Weights of a small image classifier: patch size [2, 2].
Rows from block 6, named by matrix and row number. Rows with one number belong to one neuron. Each number is 128 + 24 x the weight over its row's rms, rounded and kept within 0 to 255. All counts start at 0. Numbers have three digits each. After the name is the row's rms in percent of the matrix's.
# u: gMLP up (value half) (model.blocks.6.mixer.u.weight, 512x512), inputs 141-187
# v: gMLP up (gate half) (model.blocks.6.mixer.v.weight, 512x512), inputs 141-187
# out: gMLP down (model.blocks.6.mixer.out.weight, 512x512, transposed), outputs 141-187
u.319 072:140132115140141156113150123101120111133141087148135106136078138129123153137142092101145121137097105174101101135109095102167111128112155087144
u.320 073:136127131114129125132104142119129101106133122114130149137160155122148151079143126147111118120070183145135110119092085123153083099130149158133
u.321 071:107133126144098112112100157150149123076132170092167134110118078118124129148096126110124112126129147143102185127113164090116141119129155137129
u.322 101:136170096120106143109155149113153127112123108133119136101175126104168132129119145112151133120134153166152143117098104152145121097114116099150
u.323 093:138122087163135139104104114156111145166113128131172109130135122138070143138112109104125121138107146096131133140196106131134084138121095118138
u.324 068:150121113131118081111136114163169065135167088130131155119085104103113135095091107095146122171111143135127101137138160073153096097143116165113
u.326 093:137155106137147112122135137157127117138075086102094096138114107102156122114134121137148123144137100101124102135120150121118109084118124128146
u.327 153:150132117107102127108147147132086137109125112154066158150094138117140100100138162104078130074160151117132126163157090142087161123127142157124
u.328 077:158156137155107118100147118116137104099163136137141111118123125147109172180090177137152134149097118126138123144167136116108073121153116136211
u.329 084:134103133110101143128095127156140112152148134134100146144143089118099160119112117093127141169099115112105131087114140173164160115124141164127
u.330 049:146139140120142138157106123118086118152109085172108144118163082135159137157145118120164128134107133101166123131159097133084109148086166108140
u.331 087:143133151094119141159102145138080134106156124081107097120117133120135160141122149117119061135096102099113154179100154114118117132067154108119
u.332 108:148120131116097139140146124120108136128143181172115117132147099126140082114106087113101078186098135116103114100163117154140124158127143120134
u.333 141:114117106127112118137116114102111130157107144130106136184116169110153156156112089130135126131080107121139137120163112130112162112118131083101
u.334 150:132126163111112140128113108137132141154108119168148129132161128137135109155107145116116123144084093136149146121141100124151147140123099137118
u.335 093:114144098109142129097138120131125121130131104158127142119108131116133093170099090086129147152111171091162142128123147156156063142151142110131
u.336 063:118131123165124124125115145161173105126137127169109111150127080129139094120128117091150119136131134105109096194093116101126201100139094124122
u.337 101:117176140086105119124134131135147146135119112135153127106125141106156116085147071093113171113116121136167115143152109107125111106134156137085
u.338 086:078113138095158125132154110161121112109113141146083135165116123088125127075163159081114120122118105115125110095156119185111162110117156105198
u.339 120:132163094146169164108111116164099148066119169160102154113165124130139127074151099153149104109124120107092127132092106162128147144131110095139
u.340 068:098146136152121156129108129119161134123143129111124144119120172108126101114152162139140104150131131144144162093111103103155110132122100138111
u.341 062:130168139112107091113143117124139086143169146156152105132137115129135138157152128158163152117108108142123134075137125189118143115166176136174
u.342 099:112141097118102117140143097067158113144112126095101145137139095133153098139142120180159143147127108152153133118125131129138084146127121146133
u.343 152:115148143107155130141132150090122122090146110126162170147129138132139146140106136134141111147137105132134164108116135105135141108142132104118
u.344 089:134167149096066118167097110135125110145058145073155134129098183139165175092099093110153086114120086127104170118149154129143114166174091118120
u.345 080:103121115165169143145104166099161096137132142148114074121153077134134121146141131106153115138180152125121129118146140088097099147120131141130
u.346 083:141140159084121130144154101092097134151122121128143166118116157136111141171117165146130107151096136174110104134129137118149096111128088146108
u.348 092:141080147149108147101165108137090148088146158127124114102145140126119134097168137152116122101121135108118164124104155181140100165103109105078
u.349 075:088137147117147133149128132121129132115148140141103091145121169101126122116115146109134127125143107125113158104133137182128124129163135136131
u.350 143:135096096107132138079152108126114112145096159106129141086175143149133126177153142156071150094147152145123111092100096107136120151090137137062
u.351 149:115136132145138097134137137130150147136138149115105137128113155109116170097067161130118175112128125107158173132148081117104103125117140124110
u.352 123:128120120147106103126134115148099158155139140166104115132132176146117127124130125095137180163113101147138123093184107152141126089094166119110
u.353 095:109119092147145155113120170112156149145105123170083151115114155144150117094124138117110165109103156142089111123128124098129174115050153118129
u.354 097:150208116095132116119134138161121127115150154122127184134126104113100093192150107124111134083112147128145122110116084129103120154129150086077
u.355 068:109142123185104145117139117172138125171140105099091122134146134116161089119121124124146162108115164136097121156173130112086158124105147139097
u.356 065:135113093127104106108140123134138140175124144124115095127149109115103116138152117085154106169127114111129145094089145120153150119139124125083
u.357 147:113119140105163095152135135115142148132123128139091085147168148125147147102143104181138101153096120110118086147114145079159096134093129158089
u.358 110:121120111109130169142113113081140156138109134174161166140106163112134118165116128126116140132098128141124099155132117143168112086075148146146
u.359 165:175146184141130157154143144140120123126091152183100119130121083127137101113078129114081087073073113092098146167120112159132135130071144134170
u.360 074:104123092121145178134147141133152125158140112146144153132140120130117105168126167107154101144135181160133086083117113151155165150093159153161
u.361 070:152119095146163127147099105072073170103140154136164121112108137144171175172111091166155123148157105121168144146103152105117183135149122155143
u.362 068:141121123141115099105132143107164084110147161120130160110122135101125139097146128136151133146122147132126112111151132130151111132137137118119
u.363 077:113147168137142142162108105096102137161116145148120100144155149074114116090115108123102120123098164158143136115179163094111101130074155191092
u.364 090:135125140137152104120105156130095141120094096096123155058146124094114148130100138107121135075115154137127170080122083149103118133145113148202
u.365 078:116100119144133140138113160160131132104108121143140136128086089160165115100134111158136131163141144129159152149134135120126131087132149130129
u.366 088:130095160127108119091139101142138123119105124138140157128082121100131132149123097133152106165095155136137125124110082160143147118116113132135
u.367 066:131131121153140129118133129117160119116129078098172139150105127086107147186117113136112125102112122124074137149135109147142102094105162137113
u.368 118:172172154120116124122094102144134128138139139185088069102112126135105126175139117100136124111162116161145123121125133136134116109140134093148
u.369 083:141128131138116109119158149128118116142133158105148137140163067152082141154111118127167171123095142159131116135183116145107181099107171166107
u.370 075:141120124148147157140138118131167108089107170157108141130159170106110139154122128098105130162141121136158178124170140137105148153103112133166
u.372 088:104131163117110125117133100122100116125122159195134109165109142121114109151085081107143098139115134103138107135077120175125121095108111133103
u.373 090:152174141153116167133131091116131158149115162102080133156113131149152138130103098130145115133119114148130124114106108151143134131164119138143
u.374 086:117142156125148149121100121111175125121128131161114133131133170113106130116171118112102115128121101125127152100128093109107086130117112124124
u.375 133:123164128139142161125120154140115134092133176093164118133185127185103093098123111149114098136095182147109092164125138157104098135139111156096
u.376 116:115124140148150127126105163097105108120118102123151133098107146156117146160122122109139162120104095134140081139142124081164140122152137117148
u.377 078:077127106095113133156091133110137134136133121101150099156100137151138141134100099143129120107096121140129132132140154106142137153138117084119
u.378 075:116134119123104103111119144130095110140079134195146132135126096184116117089128129119195083168132122120126119124090111112166109056129122154122
u.379 095:121142133099107137132096136115100124128099155118122101076170119133154134102132089125151111152146153111098111143106196133118162109117164114059
u.380 083:108172118141127115114132108155163131134155113092123077139091150094121134107133152149085167122115133196124108171143124107104130114165126134156
u.381 056:127147166172124152133114114117144181117127135137143146137154153111147064123169094143152150154122129099133124111139134101152152124146105123121
u.382 083:074125149111101132159121109122146148145130079135065157115107124102144130143122138142163129120080081151151134122131130119152130147129125088145
u.383 069:089115096137128136152156147154144175152115120138145130138065093119131136119108117174177169136117128132156123137098171128112105084159103130165
u.384 119:130147144100133159155109134134148084107129118156109130147127165116142156095117084139153149098107113141171131127111151101093117161124103108160
u.385 094:147135077129100152144104149151125146160102125128122144086113168118123116149138096132121106152058124092107095111122140156150072143113122145142
u.386 094:154121143154142123114115125124073173113136127104157147107111114109099111193118130129126219160114116151142081128138132094111138128119146153164
u.388 089:143145107137159102115144154124127153099195109130134100098082135150156123122117129114096130145112143160143112088162100114097180104114120107065
u.389 056:145167101087099120096150105128112164137110161155136115116173138148102089153133119146117145102137109122103079124150120138119129119107140146141
u.390 072:147130079116098129134120108119107094125158162159127105124145109111105121196128158091103149187124081116104143124157124130156115133151130157149
u.391 085:130140085140115126117122123170162117169185130099118094097127161124095138161165097138142113097114127155132089106170140138133116114158144079141
u.392 110:174182140116099144134132144149127169130127126147148120134126122091132143161166137116115131223164071124109165158132141081099076119133134098134
u.393 065:091111153112155135099158148143129094160135139165114140098101074127170103121112125122147095121109156154162076132146115117130093107166157121192
u.394 066:128121136119111154108116134112109106129144135113086140146099170125141158131148146118132157084152157090133166145135127122147125146105165139146
u.395 099:088100139133107121136117120095164133116145169102155127132143143140149120120147123130169160148161121100112083103184099089120180139132156147140
u.396 079:114096111141106126116159127179122123141113123096160137158173123124135133133142097126136067151102108152103125180122144145103136124114093078142
u.397 086:114109109174126104148130139178114149126129128134167112143093116145146142152165133164139122188144145137123182076132105084157114140116121138166
u.398 070:135119133162091150128133134127129147145126115128125160093125062149126173141125125114135152103113115122132083081117115175115113144159168139132
u.399 064:069124129141130122174128154090099093101097124133114096159087131138109164115101135107138127136115134103134097133130137119173124157096137133108
u.401 064:108184116121137131155139087154139132094137134149101124112137182169106140128116131127123083163172125110148090109156114120096094139119121147104
u.403 084:133099093151128145180114139158130108142145151127127107127153164123144119138121053127148157147124135118110145089132121132143126132106138122089
u.404 094:140153146137128093155139116098152140112121152121131140091147137109128117148105125133114152130089137112132148139135081121128132144138141155123
u.405 073:122125149150166157128115152108152084135160147154126117113091121099121141213125121154168133095168175130132118132129162114174114139123121154130
u.406 130:115133129137126139119127105082141137102164147167160142147123125129131115122085161105088144158110117108124099156156140149107115140109125133145
u.407 101:144151116102097129125112153121135121161115110148132107117144093151153147137201108175153172143154123144124137144157129050085141114119119125093
u.408 052:128140139121069177150139121137152118094148138108092141118107091099198135164146124103150122112123115128124121157167096127119136137118114090181
v.319 067:122158100138141141130096122090147149180110121091132090080158142115104124143102127102092099081111149124126132144135135149119133110064123170087
v.320 091:124139147123130143117150137118125138121144127170113115121119128119142122074122189122121084134120173130133113149140101172115122114102136138163
v.321 076:141143111125141069148153138128115145103111128115121134112144177132134082151109152137118118106131099095130115098148127135098159109126118158106
v.322 095:172116146120080129127128169111135131156124105113149138122166139114135102147146162125088135104166130112172145140139131141179153153130179104141
v.323 112:124133149108170151135123168157147100124112127135085121155098134098119118168158153125098060138132104150123068135131117110161113126173095123128
v.324 097:128125100145129133135142113137089162156089101144130109166119145137177123122135142133115148130155178138158098112118107117086151094121110143150
v.326 104:144122170142139169125154106167088129099118143149140167131086119113156121117135158121131095127124149140125131162077120153072083122141145116183
v.327 133:142110112135134163117101134109142146095129112134115104133142117141147119112182140139086099172161114115124092169117123122070121131096137130131
v.328 095:125088095098156109124130167115100098133106118129154140143102163110135143129138094112118152160166116124119154135104125138119140151151139119106
v.329 073:151100118110095113122096148110137110169133086123100106147118107163142125139137129137148115153155132131146141156138144098149094150095166128062
v.330 062:135132094146170121124151134126162136133146114113085096133109094135122111136086158110110147105119177084100137128159071107129161124107111154126
v.331 056:135096133181102126140130131071129127098132127132164120164104143141128153101184110133124111139118118157124132123177142108114096135128164149114
v.332 126:128122086171165134118114110147092113116144106133144135115141130145118157159098123131139208143153133106122128093128152152146143111104156076134
v.333 137:118165119144162127126132109126125142131069099137093143123105143095149139117130129162110133115150156101148114105148098144118111134131112137138
v.334 146:101143144119157157134107155112116115155123094100089171101093167132111100129101124150107117160103100116132153156127115138115134122127113071151
v.335 105:144132137138119139141148138076105106176090140082118083102111131125165127150117120154148127095095117178130143157129128127134175128144163083147
v.336 076:141119104105128126067121135114136115127120111145123113134110096128170166184085107088078109134147154138134125136113136122086129147116163128117
v.337 089:166135098121134118150121112124120155126096109105098144117133107099129164198144097148122140093078156132110150126125141156122129139127135132177
v.338 076:122113124142129112095150098103137156121135104091109112115163106131117133120108143143119101149099125143117121163134134095145153089095122127099
v.339 104:126096107089090114161111118100150117134139130119158135119163084121140119098142179109115115138152132114148125092128118122155111121118122131097
v.340 073:158157154108121137094121150166126151123122112123086128133172183147119113141131083124144129150142121116116144159134167116161123159132116112115
v.341 070:107135109155116148158139107106129125127127134116134075138128141154151146143140096144163141127140077117091127125117086100103157110164153153100
v.342 113:091132139107104147114114145188101110136155122120112143141156121152117085067078132138136148133158123150104129168127101133152105125166126111113
v.343 149:148099143141127135160124130130119160125122105064142095120165108153102136110146114160148137106138122129167105121101139120167131145138088129108
v.344 069:093142112122131143145152131151136152154093145112111055136177123135116132088171092088110142150138161107108136140103133092126171133111106110093
v.345 063:126120117116099128143107097080159156114145129108152095159133158098117173148122124155143116160134128127095105119117113118119145153129142132120
v.346 066:146097117112142160109132180115108105129170112136149180144107074141139145177162160145123114080090153109142158129101165149128119161170147129110
v.348 126:146115101156128092113112141131134105123128145153113114176105133120132135074138168129121127097137160133110107097117108145095149117160139153162
v.349 069:106098129099129112139122136115134095177070140145120124116193153106139099120135138187135174157136159127149104102125128135155104147094152128108
v.350 110:116147118131135075137098127117109127136097160148129116172104115131123179079116114134134187115162141131147158128157132145145164166115169119127
v.351 140:114145140173132125077112139109119132168124113118103112119154114133097107080129168121097124175098090094123131145110117116143119112133097160147
v.352 112:137133142138113119130148096130121118107110144144112128125150110123091089099133136109126060148134078126128139186096113108118159110079155115153
v.353 087:116136110122095152106106124101108110117121122140181115122121133155122171117130154134153130099093140089102094126120153131148167104108175189129
v.354 106:162109107145120146112142115154153120156103125114124149127229102089136127156141125092120110151094102130148127134135111102117146123145106137148
v.355 124:118148153143149164127133146131116121128114118137145112132110161092099115137108154100145099059142124153130146133114126156123123106185102145093
v.356 058:091106121121165103147146152137126127142138101132121102073112128126145080134102132119132144147121090131147166143147120053143133156117163115129
v.357 121:140160105117123142122126141142141093096093172131117148133158126129146140072118174112082123124146132155143166098140157104088101107121091094145
v.358 071:137145108142148139097127131115125122117086131132116106142147157139123141121132100120156139151143138122122102134149153143110147127156128122168
v.359 134:149112152130158125139122123131146125100108101104139177126100117108128123109150135136113112122157125116115154156130164128197167130121109130143
v.360 107:119133131137126101145113147126119133120134125108116125144124129143086148142128121128133115120119098113118113155108144129110113108129107142161
v.361 080:129145157151090149163120122127111118139091148145171124150148134093148138124136147130137158182131130139066134147107125109109141155087136125148
v.362 088:146111116122111139148142155065155096150140128105126090096106156139149115140161162095161166127106168125141128150145150120136129182106124090128
v.363 078:169115131142114129115137138152146084123121127091138105141123134108154139108111159156123118154112146161129138116129134123148179093144099161115
v.364 079:139100104167151154155140156150105112189118175105133090115149135099136132168129137143136122146138157120116146102122139103083103072110142102124
v.365 104:145144126136106108096141122110105149086126108108133132099102114134117111084152080118107118099086116128129108147105147130155118139159137122137
v.366 091:122179098155151135133150122162145081127127144107160087112102113134140130165133127139155122089149141119141101148134124114146118123136129095138
v.367 094:125140141134137127117123127127144169081142136130120139153100130096109160098101133144145105111124093157122128113099157090089116136143112173118
v.368 130:127132137148142139117117155141106105142120107112099173111076129124136103144124125142117113114153129111141143139085161144111090129156171148157
v.369 099:138176107137090111107146128172127125113119126161104124108125078146112153171151162130142113130114169130105125189120127134114195168152170116166
v.370 103:081131141177124141153125136136128138112099146106116139123119124101107110081119141151111113144184148169145107135113090091123110150146150154162
v.372 072:089115150158125172126096122107120127127142162119138117144112075116078118096104122143136140088122076133137108139090076123151148103127084127099
v.373 108:121087125112121116114118144105153160124127148088127106093127097129126125104099151116114141123107135123136121132137157112157106156159126123140
v.374 066:140124154124120148138114110101125137145128106086141065102128114105118096113148162144173152099125089132150128157096139097117105139128149151155
v.375 114:134150144161155095152127100102097136132152129129115121120136197120146124119132118129154144128120139119173118080166183154187141151148124067157
v.376 119:079159126114123126137126138139109088129117128180114120127109074162103093119128118166142144154133088146126140111124091104119149103125147108104
v.377 064:107142143109120185159125109163097128110103128158139077156147135159125135150151100124140138134109141109126137134126132112154151116115144109113
v.378 077:105114118107091128113118139142140141116153077159108113154116104112149089122130128142170100121129137145148162111164110130109147136103124151089
v.379 105:104141128102109132120122085143139126105143149123098138134162123127088144179132132109125164104091136110156123151104139130140153109118148107120
v.380 083:114144092141140133129095147110172131121089175107081113096118164098148126147102105090164111146110133170121115162131132118162110103150164106113
v.381 082:144097150070116117140133130132113094137130153106125105145101134131155135148122151135096131080107111109127129155136150112141117143105163139099
v.382 083:121098070116122127112130116112101126166117125128098130095140088155122137155098191132119128108108145113101138154136126105132172130090149113135
v.383 067:153128127100122114102143127111142129096124084140131109098104091095146136195092101119121133100115077102124096103106136112157106131135141173106
v.384 129:134157120117134174131143113132123140105140139122095113147090090125140105107147105109092113106174157145120113142127067107174149139092115142151
v.385 122:139113108146134081151114103159105107072152130084124178118120136100116145069098147131105172154123153118111099123135145156176133128159136150087
v.386 060:143116157131129101106142137160160141141097101166129149095097119138150151176116153140137144116131130121110107128133123167111161089191130115171
v.388 099:131083124139158116130131129133122140132157117125140128069158102150145146157091153120120145109098135141122133162120146120145080143137128124140
v.389 077:101136107084148103115153137104174133102134139070099059141116121143190162130135132150154129116125146165171158164106122140111103110132098141142
v.390 065:134115118160100116117153110124128081099128133170115085164177130133114135118136151164094137138140160158098143110125062136136199106144147137141
v.391 092:108119084118173119133129129117144106154131125103154124103162152119109146125140134149150116124088114142126125141142136129107107113109132134121
v.392 074:130101097114136132120155131162120140131082130113095125130113195140127122109143093104103128152120121143137163144154102172129155109116169079140
v.393 079:130148109134181133114155151169136161121116098139136139129127123113138125154151109132113143139147121102118080081115084146130153131147169121163
v.394 082:095163128127098087117090137131146130116124140084140119145110125109113127123094106137144147107104130159151123098096124090102113113093104133169
v.395 100:150112128108131101087162136129103163113115107092121135121075117106149122140128146177103071137134140094123131083082123131071131156105138125146
v.396 076:110143110105159137151163157071147094161140112108152079115159113107115137127110141096107111139129142118142118138140139113115084131119121107115
v.397 070:144171118173134162168116109123130139141112153125129133124209109105148122126131142114153073064117138100119115122102061096078101128126179087076
v.398 101:201147113170087128102135152111122098131138154137141166118114122099116139122129180105161136127101142138103111117146119113096136091109116161077
v.399 070:129128138133094113144110096132109119120111102157147142129130113141135167129124126183129172155131136146093132137121115134103121118126119147100
v.401 095:146122084097137126078125169108116120118120146119107144131116104154133090156101201125135072150132132125113165148108121159166188098130171169098
v.403 073:149134094143180123126133100149116109106158107110129127163176108108108151144102110091123142119156124118157158090085106120152120132166097146076
v.404 138:090074144119191125122136134125131143130100115130124140154108124129103100136110154182136073135108129138109153186144157095149145152063138113075
v.405 081:110130114097152130136166141137160148112141180124091120138133086094136122145121153149179151152111093134121099134110131126077150167134156121200
v.406 123:103157132141112172101111142170150081157140114165103093133127095140185119093162128158158133140118171095147102163144135146119119109130135128108
v.407 072:148140102159092130106158139131142096137114095137136142114103152141120137133158159152147132138107158123131115164103164154193135144142141127107
v.408 064:121111138164143106097135137156104139127140087119153130091118116125119140180095110164155145145090094098116133171169148163129151134102127146141
out.319 067:142116112095136175117098145114102065137088143108138093120144128092106099098145176099164077148164141115130146136109136161101143139104118154112
out.320 070:110143152110124129111153178101129133067089133144179158113117176136132136133135147124105156184114161133105080110129142145110132131150145147056
out.321 068:147143114088125157114123127143140086148195088134145182131137115096121127128131126111119147074097116076176085113115107174166100143142100138109
out.322 091:118128134151140144134128132155109127111120107117141142160087175113137136098159127095125100134096118135129123135108152131162094084126098131091
out.323 099:143112161168151126094139119200144137120129136178166155131135120112127150096141132106186083167192101146152147102104144163145169103159110121157
out.324 069:136097078138146156154151158080160095150098170134132121123157159123103130179134128137118122099094091093123118116168142134113144129120131135149
out.326 091:109123141105127096139158160115112134126135127120110068151156142124120121142142135142145152125140109138148129126128139150127139128115115115123
out.327 143:147138160105139145096154134138127154143129119159187180102121157126123108123111145147173104125166164124133140150088158148131112113110093146150
out.328 074:155108176121129141113127144095125171130100145153123111110170100112159097120094148126122163134164099121149126143153120146144131135109137126117
out.329 081:105083127131119132132120131122136109152153180091165108142122160136198111161156128137128148066171155128142126112150145093130152135138093126094
out.330 052:144152122112086138142164115111162119129145160094165137113103152098120114138118150130149102132134111129087127116131163104083139139154131100125
out.331 081:096125140148144133131119157099156097158111071175156102196099172126069128163149149087113134165134143130169155134110156136146143084184133121157
out.332 117:092126104139183133099143130162111121134084118154161128107120076114134143147150145096166172086167105156136158122169143102144137161102130132128
out.333 148:117165149120136205138105147147122153086177152089109087135123103120109127122137135177075149150156157135128133146103099121144117106133135109163
out.334 157:148127139134124109153144135143118195121150129130122143149087110125125174081135143135165143113090144121087140082105131135166161136116160115121
out.335 096:100105142135132125118119118122131089111126102148100105113141132114169138097171152136115128115131103137142136086150136112120115126132103097140
out.336 061:115150112098160136147120116111102102102110118090109178165146153136142147168133166147130160156187151117133139110151117148135072120124129169149
out.337 101:100134112144128160120099114123129168144147116078108124136141144139079105096115112105172125119146134120126123121117174138094127155122148121138
out.338 083:124144100101133172130122136055121127111176129140161089088137087174099145148145141134180107113174154113147116099126102129162143117143141152045
out.339 120:124113125137144143114133152088090137117143194106117187109128090116113121123128150141110102136130137103122111111095144105153153147126168166121
out.340 070:145128118114165134122114113124103135138145096127099155124149172132118144139106108149129131128146142106109110128121155115150151144140094122114
out.341 060:080107112092136148101117113173123120103150129143114133126126101077131112114128168171085158167171151164135148123156130126132132152124158133102
out.342 092:188152140148125096113127156167117166121091114123128105134113131145111127122094136126095125064114123124107141141123129157159124131150122088115
out.343 153:175112119119116142124096128146131127139088105139124114178193149109156125160135147130107088133110122153132162120154137111160117185120145107145
out.344 090:133119139097120097114145110108124127144109081158122123126179125116139137141070149126128157141127143109119169113137148180152126127170112137131
out.345 068:140087112127104158108149144154129144123101161090137100116137126149123143084143182162107129109140118117155120119118141127125128163092106119105
out.346 078:102110095146141128136121133092141124119116129115118116175129135120124151130144114126164144154168107119108116138130154134163104138159141118125
out.348 103:158175119090090106129150108109196138121170119124138148117100139131125129121140123134156134102115178166139161161117116123111144156103110118127
out.349 080:142149096166109162141121138150138096123115134134101146118135107150115171084140134143170115089097123108090113136117102137100085108121154105161
out.350 118:129153161170145121143144123121115128138153153144094103053152123124160098143164108136142128093150088101090105143140102132116143107136165134145
out.351 144:163128097133120120127131116063080168194138128072127096133128117109121105080144162117155086150101150175123170138140099127135139128139104112143
out.352 121:115154105143110125136109171117160136116156136101166133131138129100138167165103143141148154070164137132155100140115131143127086161122115147130
out.353 091:137136119102110149123132159091121118139101149121151176157171127137125139171110139135144142118086152171126150123118084187154157154138142136077
out.354 099:116112139083111116136117084154096122108118112150107153115093139182133097076142126139088108177173146132139145141123134106126145137122182167147
out.355 077:116103091133081107139129180134101140125145155105141153123138144119121115184141126128080126128139156111095159127108125098131097133133149167176
out.356 059:140131167137123097116140163136107117102112123199141131144098140106138160102148121133140096148131090154119149113144091154138111128140146113134
out.357 138:084170161151145127093149104103136154137161153103102159114118117114162099153121145120142136136140119123109156119128124142155189071152119152129
out.358 118:183099117138140091124130144124108134113155148099092084104120106159109133090167130116122125149187167159112133135116112111157175137108102113127
out.359 141:060119126115111166161096137151092119118128179180078118140141143126088142155164123157087107162184101121146127114079116134102095137140140128144
out.360 072:142136118138130123150129147073133097098122055114174085113105115123154185127087170137109128143145113104145159119145135166141058162114080146099
out.361 062:105133135136109136135139130103124147077138116108137094103105173096115128108156163133095147063125137135149100105141124130155126098110119182153
out.362 063:168169138174161148138132108134171129097107098205102130090095144134121124117189130102097101132125110106136159136120141121082160127118179116160
out.363 078:090143129142143127126120142115095133105155114172121171112138110162147158110152106132122154142156113153114105111141158152106128105138105118192
out.364 082:117151125155120157166140140135145144131113122080133129178123139136127130079141147135102075165131152131102107148123151117102158100059128135126
out.365 078:147157109109099140114159138164090119143179115145144142149111126099127149132120129093106075099125139123107111163156135104175138101136092138156
out.366 090:134069128162138137108094115110154126119149149172111139146119141130135132111072128115123100162137086159128143137145092171105151152109153080133
out.367 062:159123042133133129156136150139098146136103148157151098137151119145190137119155124149195126104088205124103167098155115127158137127130164090143
out.368 118:148104100132103099061120148141149110140127156110139148134145093100155149104103115155134087145163105131119093169102146123174147143117107169159
out.369 081:161157106135130127151133156152123155100115101096172097119160117100122130121148140165149146094106171111124162141127102118094133152082081118120
out.370 076:103133147138091123151121127139092104093145140075093076102095146098095114133098123142134124143117115075128134125115133132118137095137141121079
out.372 090:137092137121143130135105174150116141114083112078131159123136110130145158095137148134094119098092103156133107131151103081143132162126123094140
out.373 087:084091146094134139122143141100142094146141129111114120122144109098124113148172132156100134148111162127146156142174139118115064155135122135127
out.374 084:158129111121118117160120125085112129093126098091089111117096128169138144093141111144127141091168145146131088119145140100084160116072125156118
out.375 138:173167129174116112095133087127113113121130119154135148135126143103167117107170136105138143158131109119128107107122100115163091106108136147161
out.376 122:160102080143114169162127087123114134089136160116115124134104139152090127137118153127134139162138159154112124175116132116167095142145105125139
out.377 078:137135089115135125121136076140086091097145159125126154139077124151121126162167094119154103148159099108094144150153100156095132088119152129172
out.378 071:170129102146169125134129094124154113105123137101154104096132147126125127117132169114092136179112131132148142128146147101090174109117173106115
out.379 085:125095153131147105144115134163086066110110135122132175138122114132165090161117113068086090142126145140103159129133091099099079123143141115134
out.380 086:106169113156121118109124142152118142131107154180123151128157121129153106172126126097123119152119142081116135110146083148163081166106116125157
out.381 057:091166088107146110143115112135109080152141115113126098110178120102118101150133122109141122091128115131129149140151122132118117133083132141151
out.382 083:110131120138111156100149110149116145160116140085147146137102143113160112129177142123119145071164049131103096162099092121116156090118102145133
out.383 061:114136131093122119174128159153118089142112162148155131127148072148160152165092158066136141132123122132103167153138103162149143135144109119130
out.384 115:116128142112154121099127167120163136141074146128128128110157135118103126131137111098095120135091134178122109152082110138115165097142111145117
out.385 085:132140174109110106160121100074163094148135111123107078157158108128158150089114153110138149156096109147147159161171087107114105159158154161090
out.386 085:146156153134116140142134122147134101093139182125148123117087129122136122113130154118167079104117112142156114136097142152101082139151127176099
out.388 087:125109127144118118149156121174126077148103128103176121105146175112136131147137126103140139127109122117121148135111103113139103115155087134130
out.389 059:106106154077131124151118134160119112126116109107129124124149129117177124102144165126129098121131139116135170121126112135165144164140129109145
out.390 066:078120087123150127120151113110108150080126146123175143134161144139166075106132132162145125088190124156088097125134140121101131120119134131058
out.391 091:123135137104131132167116141083123181127092140143126095123170168168153079144141139166111123119170136103128122115163089175172143084082137150162
out.392 107:116101090121147120105128122153123133181103151085154144156151149129132133136115136160148118115165127122144151117122122095088154136122143132129
out.393 063:122112108151129137107108142118167074096111147134131145164127158165109089105150142144122134106128112119148151149091144177165122152165111143125
out.394 062:117125144143152154144142151136098063109117092086124124130148118149130148142132104130119128140128128185140168113151132098096137129136160101087
out.395 101:133102123052145133078137125108145108092165178139087139082159144138132108097082133131110115118099098134096164130107183096120080126136120114076
out.396 080:126148131083113100130103127111139145126120124161133149132146152153187105116147101150146162110127144125152133123132129074117126168147172144116
out.397 078:120126075120087143133170122098124166112180176132084133113179138134161126139103136119155111099094161092181124162112131143154129175146139142110
out.398 071:114134127131139115135119124139108104106132118134124129104176132126114113133136129116142113117071138140120148148138156157131126112133169113160
out.399 055:126107104110137149158139094091122120171187118121139169109139176114106094121114144118127164106125166126140104113118078154093104128128130111162
out.401 062:109107117125167148155134142113085115159071089128103086101091112141178129152118156115136123148094155100092158113123143125178154145143124101151
out.403 078:144113124133135103173121086127101114076114108156103111113161131151122160133158138099115130097066143141103114122144154075129044126117159142152
out.404 100:126107142145107131147131127138148108121108120128124146105124152132145138104113132102132094063137218106156133143137147155145117117158103153168
out.405 062:124149173171117180167136152128104098091178104131123117101137148096174119155136155086094094148098103158126101155123125110122097077095127115138
out.406 132:120133190121113154142148117100149150119123127150150138144136119111161149109139154111133140094121104104119135129146082102107173168157096129116
out.407 099:149119122141158145123109095145144138132148137144149185109096149134136112153125141149115140132135145137105133128171135143098105117135160141135
out.408 055:095133108147108155103106147075120121138137124140116137116160141113094122110093141125127135152156107135119179140120133137152111123100160148159